A small masked image model, trained from scratch.
Training: soap at rate 0.0015, 16500 steps.
Data: trained on flat shapes of many kinds, plain or patterned, on busy backdrops, 195000 training examples, 21.7 epochs.
Rows from block 5 of the encoder, named by matrix and row number. Rows with one number belong to one attention dimension. Each number is 128 + 32 x the weight over its row's rms, rounded and kept within 0 to 255. All counts start at 0. Numbers have three digits each. After the name is the row's rms in percent of the matrix's.
# q: attention query (encoder.blocks.5.attn.q.weight, 192x192), inputs 0-191
# k: attention key (encoder.blocks.5.attn.k.weight, 192x192), inputs 0-191
q.121 093:146091161138165076094145158186162165114175144135153134146123139104149118154149103136156092137138089146185156095125071123140171134108122126055167125120149136078141135169124141125125108107183147121174129154132121102125109155127082132106141084166147119177144131117076098142101138061050109063173159157055130066148103129176145062097084113136099115117095199087115110142161081131126130123167140178126127142045118163112181106060115161153106169151100133119159100148056102145103178099142215134135086110116129169110144187100136119155133105114199163182129153148108152127109080108103135148
k.121 091:164060166113111144100115164125142101112114118175106133100185133120175137107169087150105132150141149144173104119088134147201152125103152133154169148160101098073147103129100077203134187144097171147165125116030112086105101176122093096114150170145074102133108103147136132121107115128074148060145164118091147110091077173185181181129112091136139115127099141072097120117153112169071149149112159154121154154130192082149155101091176130122163140197124076145120105164110121112187081168136111118114113164129166068121114117075149137140142113090087111092201134114150138125186062109119105121
q.122 083:153137137167145138143087152153119132149112145125162106112218156137137101141163090102132129125138103134149165151097023115056166102087123126097149142118109087144142117149134165095119122112134118111122076168138058149138166136083146090145077146082122158151104127053097176108141147146143111091168150135135109174150165126119124157136138115102166154116153104088104166151129105088148130103149136186142118162136126128193158165139134142142140186153119096141100059160168173107131113132136063115169160100162212093142146099102100050000160168096168180114145117110130113087095147072140120155
k.122 083:117094136113104125115119121127099138075103088096156175144114095119133103156144124092137133096156091118124132074131112124146110200125144122171143120099132079164142142117107122136106094130156179071125147074176114074079185173135112143130139159102063118127158083099121119199135154145139153084137095150136185103180132119048139101094151111092112124087080197163010104135175162141177114144150140097156189124079141195168159169115141108156136132112146139104134131158087093116127146162084159146162114091117190115144154067121065081117188120100175114173114151102108144160122139102129144198
q.123 088:093193150120090133122126173184108149150125062166094154144136169095139102186104097148107121156159121136103140128161095129112108128171133123178079131121106098165113109081136128108125114096178102106154160214091187102131130074133130108159195089097135134139154079094126140105119194102132116148105154155136114118053116162092108078160132132149115197150143084148097128144140108117197153061120135122158133175107144045147150141138126138153172169144192124126103118083182157100096058072147102114162118148117130094152153061124084088088138133179127155164109098134142101171145038110156148144
k.123 092:176148119105075108124150185132123101112136121111139145143104191069114131157070161114042114105158181128112107108133126145151146129144076148131096103146148170136099136177152208099142130133124097123166183078117171134163178129132092103141191083102105180123175078091132101145125121127075140155103178146169176117134184127168108076166123107143111126136141131166145105114146155156158126160112118178118137089102084095145121130146087154134125104120124126085103119184171107040118118133070156146065103027177154163157154137117145044065103114157126152177104152175108129149137094093095134124
q.124 092:110149162158123074142154120144104139162121116100152172096129114124115135113060137112159093090115196069083089118159147147151090095112083169177165146121067133123112091134168079089110091149111101112107041105176092087126058129145101126116091179185158174066131158146102162073170072123180149174155126114137159131096108167117146191118128078170168160167142098167123110154144107107148145206150144112137128158180156115108099175097144132109142135158083139119113168152117141117158121115114121172158136127134096145046086123097145160172113135071170105146165086128112125130166148091194074133
k.124 086:062140175214113100137138146149138117124137144120122129157175133104159157141130106178090083120128114095170166110137114174101077137122177151141160157102198147126135073132107160123152152091097115132148129116143121129097076167124139188128138156121192140106122090163117139097176110200169054150167110093115129165064125141096093134146198139123113123081122168106118151081139125175153134180136137073110113113167097134151138147106098141078144047068099151174186163087095099165073105165112090144162110101114092139105187081103061195186135117097091133113132128102116104125089151126102097153
q.125 080:097112068140116137126161164149145082102173161087108121176058176173100076170074219132155100167171177126140120119121106131170119115112170176115128144108158151144130119104097122090087163200122118134152122141142088087123086098117169158102118098142158124147154188127107129085147127080167102140172122129072158147104143148163085060157157162097145097130186069112149100137118138136136053128115127110082078094076073097101188108162185091143109146088166192074135131124118119130109075139118161103145061119127156165163145147141131114135149147175133107112168108128163143098124170167163105076
k.125 074:176132126131088111101172191135096102132133156090082083102121129166130094085122111156106138128109095072137100128137147198145139120148109063205182090132133058105122118139126109146159098142093131100146101157129169174110161132146187145117120144111150104126120110182122086134038138081137094136110169135084099139083119129174103132058154183139120156134124081081123058173160076125109137115109167129161141143138138134131116164153190087145046164118136133140145091059156127141154117106146146157151137175099094161135050149124201147132135136152091065142192116149162085176107141081119138164
q.126 088:158126136123186169152108104118113110071137151110080180106185132151122141153104082152141147130111068083118134100142147163128119110139126105121090126080108153130165104147119111129041089168118134094142091194113089131171187148157143104185073156176132051108120073149154119098079142117130088068163152119133109139192124124173082148137095092124100094125173122116117151145090145105102110196100136148138110093122169191081137118155179113127069113136124138128097173087082147199120154186130104132088173113125081150122084146164101175117189203119122117154100161143115128133147119221131114142
k.126 085:087124125112141118086126113149080151145130136158128098115153119128093133140176104157127177130154058132128131146088183115085069073128108057143147125104101163101115124191172157177012072167142081129140123152135122128174142096129123169116104116185188120144125188089088152125153098206182125086166102090094092137157134121127155156125116109088125149196113135116113162168119127103063162149176125152125020097149088159091169163120137130115077129121092081144089127066077134175135067144153125149178138160124171143113112144133097103132136129133108131122105153146094158095159103154148142148
q.127 105:133090106095144096150145077168111111140127154133082060150090138165140138125147173139094154105147206137135167119115118129162068127110132041108091146152118129126179165074083120119111103131114130096159095175101090204099180147177107132123110113166058132118086115103135168097057110068173155140208133123107105137129145182118090087124093130098146089192127105086099151172123071130190148107116175187151104135102192102169168128087106104146123087125147104151121113123187163130133120148128115141200166188105102110091097111138122127086096148149110148127167156173108169178124145100138146129
k.127 093:182111113086072139155151136174107127103181140081151183166160189125114095140102081111070147091130115102141130187116099174088131130112134141170112098087134104141116229082159098098130108107113066154158117097156155125102179088089187103173151137131105161137092183092137115121149144188106138104121130166125096149122147129164132120139150142119151132125109134154132150153096128147153127165115125111075098157161115164183154063109197126117105053175174171120116117114076122174094151168111115115044103095057151151145155081093097095144138113157142084067130155089134094172135116167074133161